A small segmentation model, trained from scratch: 64-pixel images, 33200 steps.
Rows from block 4, named by matrix and row number. Rows with one number belong to one channel. Each number is 500 + 25 x the weight over its row's rms, rounded and kept within 0 to 999. All counts start at 0. Numbers have three digits each. After the name is the row's rms in percent of the matrix's.
# convs0: first 3x3 conv (model.mid.0.convs.0.weight, 128x128x3x3), inputs 100-104, a 3x3 kernel for each
# convs1: second 3x3 conv (model.mid.0.convs.1.weight, 128x128x3x3, transposed), outputs 100-104, a 3x3 kernel for each
convs0.21 105:475418554477502534500514495459496500488513501494512496514516452495547515519549474509515494475494526485517527517510520511476518510525528
convs1.21 105:484512514466480490497508499500533464494503492508519467477485519487510487488483528482498502475462493487517503481481488488492525479525484
convs0.22 111:522508494513528500521482512515552505474541480563553506494496483530501505498503516538521501571496501459513495465468505520524502527475498
convs1.22 108:522495478461522480502517500518467465509475540497460494506529476509492464501463495480508478480537484486482488470508462510475525477521486
convs0.23 099:495534430509536535507498521477513496483483487479462492461478470465477513491488479476507498558499532523502487493493504522490522520489493
convs1.23 099:496474499472458507495478482487487484495500483487502489559536521462483583536482548501510521491519469503492507488494531514504464458480473
convs0.24 106:494508481527485492510534507483519505486492526457614538507433523518520509481486500538529483537534520428486501502460483568510496461497501
convs1.24 107:501476504476523499436440484479446543478513496477463495471482487484507486487493471493510520462489544596445497502495486514549473471511504
convs0.25 112:504522539479478533492521490525482512576498528522493514492475537487482522500481513485523536462498539521523546537471501473479498532508511
convs1.25 095:435493500499463500520518507501501482516512502507498501520526502566516462531512473506473533493447495476518489501519479500488545544508471
convs0.26 098:524511473541534515532522473517508468536498479532491477527494472512474514491456504471502511476452492509496499567503508526517508483453505
convs1.26 101:474471418498478470501493490506460488515497465490498475521533533487492501477511473541488478473478496529517488456492506502464479501506488
convs0.27 104:508434421489488493496505481480468497452512501529522521467545524508504491529491548495529478419519484455485489450512518478492507502496511
convs1.27 104:474498531480506505509502488451464520491510493482496497519514516497517483510499502472512497476458508534474491469470506507487498540501484
convs0.28 095:482511512523547512471473571518525491518493515511520507546523536459459500516476474503483476504480468492455446468499483544467455473454523
convs1.28 098:501503475515475528515569624492483531516527496511496491506483508507488502499470515509540501533498537505510496478512508522507481512521601
convs0.29 100:476471497500529566482515536500504488549513502550507466487468538517462509488495498538558488520440535571527521501500485476489465548472485
convs1.29 101:524508545498491488499505493524486557509473477547494502509479465486504482457535495496472517482508470510516531479489484486504493474488494
convs0.30 108:517492503508492514516492481488541494539525537509479525480489535525466511476487492488461479506539526484552519457520462470499498512523587
convs1.30 105:488512490509524504537532517475513570517495494506480524511495431484489479456508540489505487492519492519514506489515506502483522518509501
convs0.31 104:529572484491489503523524446436515479518501475489542499496414498512503498512539488485530458458506436530494493521495505494495493547494509
convs1.31 107:505505506517478476498507501516484571479502496504529510531455468521500499439491494555517519534455470520516508483523541505496501479513508
convs0.32 103:507510502491494479515491524517509516480484519501506507573467509512487508535505525519476480509511523507504534451498497501477516510489513
convs1.32 095:498489494527509492516464475509509492515478502514463514506486463498496484477479503495514503507531488533498555517486469459533537494517497
convs0.33 104:523459461499495490501499515490513487468508423504525515493496515475517492526502503513493510514522477491534501518499487523509515416491509
convs1.33 109:499467520537485487479464509473527505524513523537495527521457485521497471499494491465470471464561471436426505508494540465524528469560521
convs0.34 108:539519442455474447466476545500520489532473504521496471514536488485497467506483515496512507538527485485446479496521517470491536530460485
convs1.34 107:494477534504490546503520502500461494516488495500476493518498491502515470518525491473486498513509496522502495494439518484500488528534515
convs0.35 094:487468492479495535497492481455487492493499519482483527442490447542523482527519457473534495471510487488503494496471533499469497524483490
convs1.35 094:523503513467516548473516522497512548463482511522529512505458458507487478479523476510481595513491520520467479465532503507459529475513492
convs0.36 099:515511504476485545488520506470517503457479502538561507490493449439554485462452521521449495490488515463487496485513500476523541490544560
convs1.36 100:490502491494491489510544524458427477465481475433509567478484526509473492481502460496529543536553451545536485448458511481478538512485504
convs0.37 102:522465477524449486496490527532486495481494526531495540548505527500560465502486456497471521493471513482491460452484520462476509504460478
convs1.37 096:503532505484511492473512476487525511487500543533530480517513520530517519502504474503487441510553492461534531513490460525535517506531552
convs0.38 092:521494440494472463492513500488487499513488452522493496487498488536483438459496520485488517477454528533475478499498528461515499486517498
convs1.38 092:498473485477511549491477444500484532473482510456484462501497580521538537501502534474499482492453564507501491493530556516453537501463487
convs0.39 103:496534483520507444532500519547531515568494456517464458527471525482469472505493537482474521492527520522490492466511495432468480503500543
convs1.39 091:494507465502516471488476484569481470511479480510474469499526519519492524509515492505498490481472463524525517532492469552508506539498487
convs0.40 106:484520544520499521469489521475479490417470507532493456526526417482483506507493521506494514494503503462503526519540496463492538510498530
convs1.40 105:502543528509486492458492491574562513480511538493503495487510503520471564487478524513515504541474469513516521505493479493505486475491519
convs0.41 094:500526571526475516492506539522495525521491495466492520522467488470528506491494489520486527480535513554521502493520502504491505517482502
convs1.41 091:492491518511502458510474476503500483506502524488518507518494479467480532516506498516493499490492489478491489506548498495529502486532465
convs0.42 107:497462499467482496500481475504491503523500489508497478492482473508456498508523519507501505476499490460470497489473530481479510497503495
convs1.42 102:483528560494480549532520518536538524498474516529498500506488507501539493526489484465501499525565479524498487485488508441534547492480507
convs0.43 100:500480499485489477510531473507469465514502462518493544492495487543509511513484504497501521495494504559520558509519504444472492529489469
convs1.43 094:471530508515507537548540524494514529519457514553548505539507497489514454502500468499500522501484498500470510522500479504514508505475513
convs0.44 101:516542498478518478495523468506516494524493488499480495511509545489460501501506508473506437476458501505485475479506529468486519472497536
convs1.44 086:519499517530507515506485521490493516466480516501510525481524488450519497466494487474487472523509504487477485487519493490500495514498502
convs0.45 106:493525542500506500510520485510503518492524514450494479539470475472477458533527485507491529522542506462556469564456483560500494483540505
convs1.45 105:511498528505491499464494509488503494442444536484509474492513541495468514461518506508514516446508465513456484517475507488482480495516468
convs0.46 103:484521462528492514475493525479494487447455503509492496435508470477509511475483536535483478489493496479494509520528526499514512464513483
convs1.46 104:504499505483478523455492525549545526491479506490489526522499495505492535488526523520514529479498466482522539465500526474487499492512486
convs0.47 092:496512528498530516497510474486522522495484490487521501512509513519486515489486516508494514503485511530465525475523519505477474505499545
convs1.47 087:528513491485470530510492580450488509475535537445471522497476468500483524519531476496500485476502490517486489522532465526515520506462503
convs0.48 102:483520568506512525477501493482495490530529510500468533511487522520513521505482481544527512517475497522481453512510506427501523420517515
convs1.48 100:513462500492495504446520473519492528499508495468526506487525487468470448505515466519503498542484521510543514502519508516483449544497517
convs0.49 101:548494503465463505482500499509507509527498528500499505481508525481509534495471486477514492459509511443452459493528495504501522528512507
convs1.49 095:498478513494497560500497572503512495502491485511505514503504510482511506529522547520489530476488545509472489479508471499490479516473532
convs0.50 098:520490480484484498522475467530514478533483469581473488495484480480461498488482495528454490523480501540490512490502520452564521501472514
convs1.50 097:531522473510495485517482533563495499516497518524534498478494459491524480478510502504497521486496430401535504534521481456503483448506490
convs0.51 099:481482480535507482522490483515503477507497503478470488497476526510491492461444484502505508537504528548545495470496486490489490495473485
convs1.51 105:509497508522502500507506511472461466476485493515478487511459530477449504484484494488505507531510490546462508487506485533522508546522480
convs0.52 099:502512511514483515481505486488496484462526512511477477488485558461460513518541505481501528496494508515567475491532494518501492508490509
convs1.52 094:508499498495495513475464511519497551490483479497492512457510450519504506475491517533484453533491511500514458473518534487476501519499488
convs0.53 093:513537547493543504517521474512531482500488467498463503470502493528505499512517488475501469511520495485500525508493530523493525544520505
convs1.53 099:511518486506509513491481419476479489515491477497489476477486507452526523490494535496529475503480461518488477493492512442536508513520494
convs0.54 106:478492503517481546502493567446484480517475534477470512539495482479501485494472465484481491393477539545527524537467522511464511456416493
convs1.54 110:482521497472521471464494571502491511488511482502475561521487481509507492516467490495480482475512533462529472524532500494483469484470440
convs0.55 095:499536492508511473504521516495499514531490494519470523517513515519488496507500432421500498515510502507465533478524494469467493574536469
convs1.55 095:465501476493516469494492456460489487486450466549486534500497480487480475533522487476484514496475524521469500466540503486579500468495526
convs0.56 104:539492492478507494498500520521458553497503515533498473456476512503468492504484479520448501592489511516502518477484514483470484519499516
convs1.56 104:520527456569502493538531520486511480479490505495542487450532452500542530467508541526485463533501503510501501503507482508515485525549564
convs0.57 104:519490489497510485520499507537514487468519495497511461480532497488546499521488511563496507534543520463476463511506457519532518468497502
convs1.57 091:472457499505490487498474484497494505475603522465533513492513492509491486526486485501522554471506514496470449519472477505486512515525519
convs0.58 090:512489476479469488472487510507560488538511477484531526516534507499545481466486499479420517467464518472502492457450493478492500496504516
convs1.58 103:530510463488500524503511513526482462520498501489484508512483515481493514479504489475490484448504504525513522468453519457489478465469501
convs0.59 094:493505473507524517489517510480537510530489498492499519514561508477482491514499477542549484567459497531475499504470544505468532488523502
convs1.59 095:543483488500490522528493512539474526510479473475506479483518517472518496445480493529492510523519480525448496490516472500509475506501501
convs0.60 101:556483486502493520510522501465515501491497474530495497487504518459467485538502466503514477507507470513495498499504474471493515468485486
convs1.60 102:509491494512505487490472479530531509520546493496494497471478497502510513511519499465507464475524497501478455537491508504493518508500525
convs0.61 101:540493481478525548512509531440520527506527450523500498476507509485540542494499504492504491493506516503523518489503510470437501530499520
convs1.61 101:476467494461488539499517467500534484468472474505559516501488511499483507506504482477464478510504522495503537481477495555478508501503541
convs0.62 097:520512518517470504516503511447492513528493486519487519546529506482510507489511496514481489479520512494549549517465499505479475498528500
convs1.62 092:520484483502480518488498492551549498505522488503509462512472491501496478509506515518461502514503468474512509521450452500503523501528503
convs0.63 101:459468502483518464500489466529516533512471473475489529493534461481495504509524526500534519516519478523468540538489502469551492491490510
convs1.63 104:558538490497486478478560518494502507503528451458440481494467496464485546517511497437510479511493496450476496516495499493472510491484499
convs0.64 104:528531517487491492519501559547506524504489506489489525468492471494536496498512470548474521532517472558503526511497491523516512565481497
convs1.64 105:456505526451501519476519503529476496514516492532486503492486525526476486558465453464475551464490512487508466501522467526513487493524507
convs0.65 100:503495478508483479471503494556505491568438516559502506497493534519501499492469470454483483496494447467487514434519516481515504565542525
convs1.65 105:499507512467527533499467525496510484490505481527462453480505506476508491484469497523534484532454489577542468512507427508505476499517455
convs0.66 092:512462512503501541512504533513513500498474494514519555460490562519529511497511434517513507467520524487492480494526469507490461513488481
convs1.66 098:491485473488486510509495517410456452514505457523515512540507491535533540469476550437512447493490504494481500504508512495475488506471457
convs0.67 096:479468454495525512488491475475531461511516511530491505528536488518437479489473461499502521483465520535508501561504479503482511501524489
convs1.67 105:496460495495493456491482522456476515456497505481484520446531495484518502544496488498478528499462503489530483459475507496506479520470483
convs0.68 098:509483501515485419506509501557526476518502492579520468491491451515502547487489508514494503463497526423509522491503506522528497489431495
convs1.68 096:494508500530512528503524471505491448564528478538505518487520544484469502532534476515512526526491495475528532542480453547454511549449521
convs0.69 099:459483498471467502494516465512491497511494537514466491476501498523512478472513474539444515520496456446534502507523499477503495457495506
convs1.69 091:536500524567511563546527487488513495528474498511495483488505513482471484512431502504486504572471495488540517533481531527477459557492471
convs0.70 097:499547539525495545472472474485502491522494485471493563520522460461474481492500493495474541472474474477461507509488510474492489456468500
convs1.70 095:483500487499510494505495504453546511469504495486495481535583501469461561508490485484522488506506505467500507534567573473507534508501489
convs0.71 096:460504535504519599530476505492506513488472531497503502548496514505510496490490510501473450484490478482512509473542491508484480517471472
convs1.71 103:492513514492490459535487510511518486547517517526464529454489494509496472499499476517557562498462494504509511508465512506489503519513493
convs0.72 099:517496517499480521480508493486503521490468489475498460505530521502480502491483466498484533451502512446502516539501537453454486479483545
convs1.72 099:493514503486489468485469474474547497513512510485507479515529464504508509463482537498527524478493485485505565478521520469492526487516518
convs0.73 094:503473469497496504508461494507550515488458470478484488484515528477496498485490549529511491535535455521513474505499476534554515505500527
convs1.73 100:505501479546508467559536466520525499510495466470468479500523501520505498461500507449489481489536484527488495483484488498510494530521544
convs0.74 095:543511520523502531493508467487502520538474483538497482487515430490483502528494487482485477480466506507516521492547508478501509477519550
convs1.74 101:474466499502496527501487521519491520474514465478494486495513502490493504503506483466513548470499481571514505506502514501469503534498488
convs0.75 090:557531549495525521546531577485510517500519523531483506475492569492459573490442487487496459489482478514517482526537513545530495529489467
convs1.75 097:509464422522491447486486431541487482501502490522482498497579531493525537503502455494527456507502455501502483469511535494504473485489473
convs0.76 102:494446494486520547519518527479473494464516510533504570493547497486482519495509503482526498449455515438535526503510474509546477498496517
convs1.76 110:553492460522504498500474508475462428452527500526544501511497507456492494517494501528462482489507547511510526474501515515494505496464492
convs0.77 114:501498522507516478477493506479485484522512508520479482461471525498530506500489525545496487469502494487546484493474494546422512472519589
convs1.77 112:495518493464468489469463482496494499475474492501466475522497475520493517494511528501446487495494491446480517462529499494536452488517537
convs0.78 103:506501495493516506518498546493514541516532498489525499494481507465510479503522522504502500488496490467533560488481541461511485447440477
convs1.78 101:490499497566461493493519516521521487541517505477457466500478520476501531476523541493493539546477501471502499477484503515488504493443502
convs0.79 097:476522454529487506506469510480486519478472471468493478528480497516559454481486484483522473497478497459504465479537484517498509474500470
convs1.79 094:505504489504507509539533499495506543489508526531512494485477480505490499548484456484502513504481511494511527506480492542514512515481516
convs0.80 100:541549488524466529497502491539479480517504482547481435500500479482499466487507501486442490483459505499511493508509517475490505527529509
convs1.80 091:540522526520521527530524466523519517486458518497497470504496488507490499524488508504503541456471496499528508513513505489453522510465514
convs0.81 097:526554462515466563475527505544514521543500497512551501475531522538513471504475492475461504519537496498495494528467490531531521549516526
convs1.81 090:508461487512492460503494502501480490500504495486508505499489478499510517466501477498524466477507463536518552476541505465514519514540480
convs0.82 104:506482503486496471501482518535503444523454476481567492490501525528499485471495538480506479485515530432489508497498539528496490459534564
convs1.82 105:550489502481527480474467462496486503500540510508491486460498487475523493431521471542469462495478495599510494507485500529459527493541510
convs0.83 102:495472465518498510498505462515536518525512540523506454456471529518469498503485517504478506480493525443488509573482490577473514540461499
convs1.83 105:499505526506494486439501507458522516475479516501486536501483529491519499519563471477497480513498512527497559493503519476474431535523493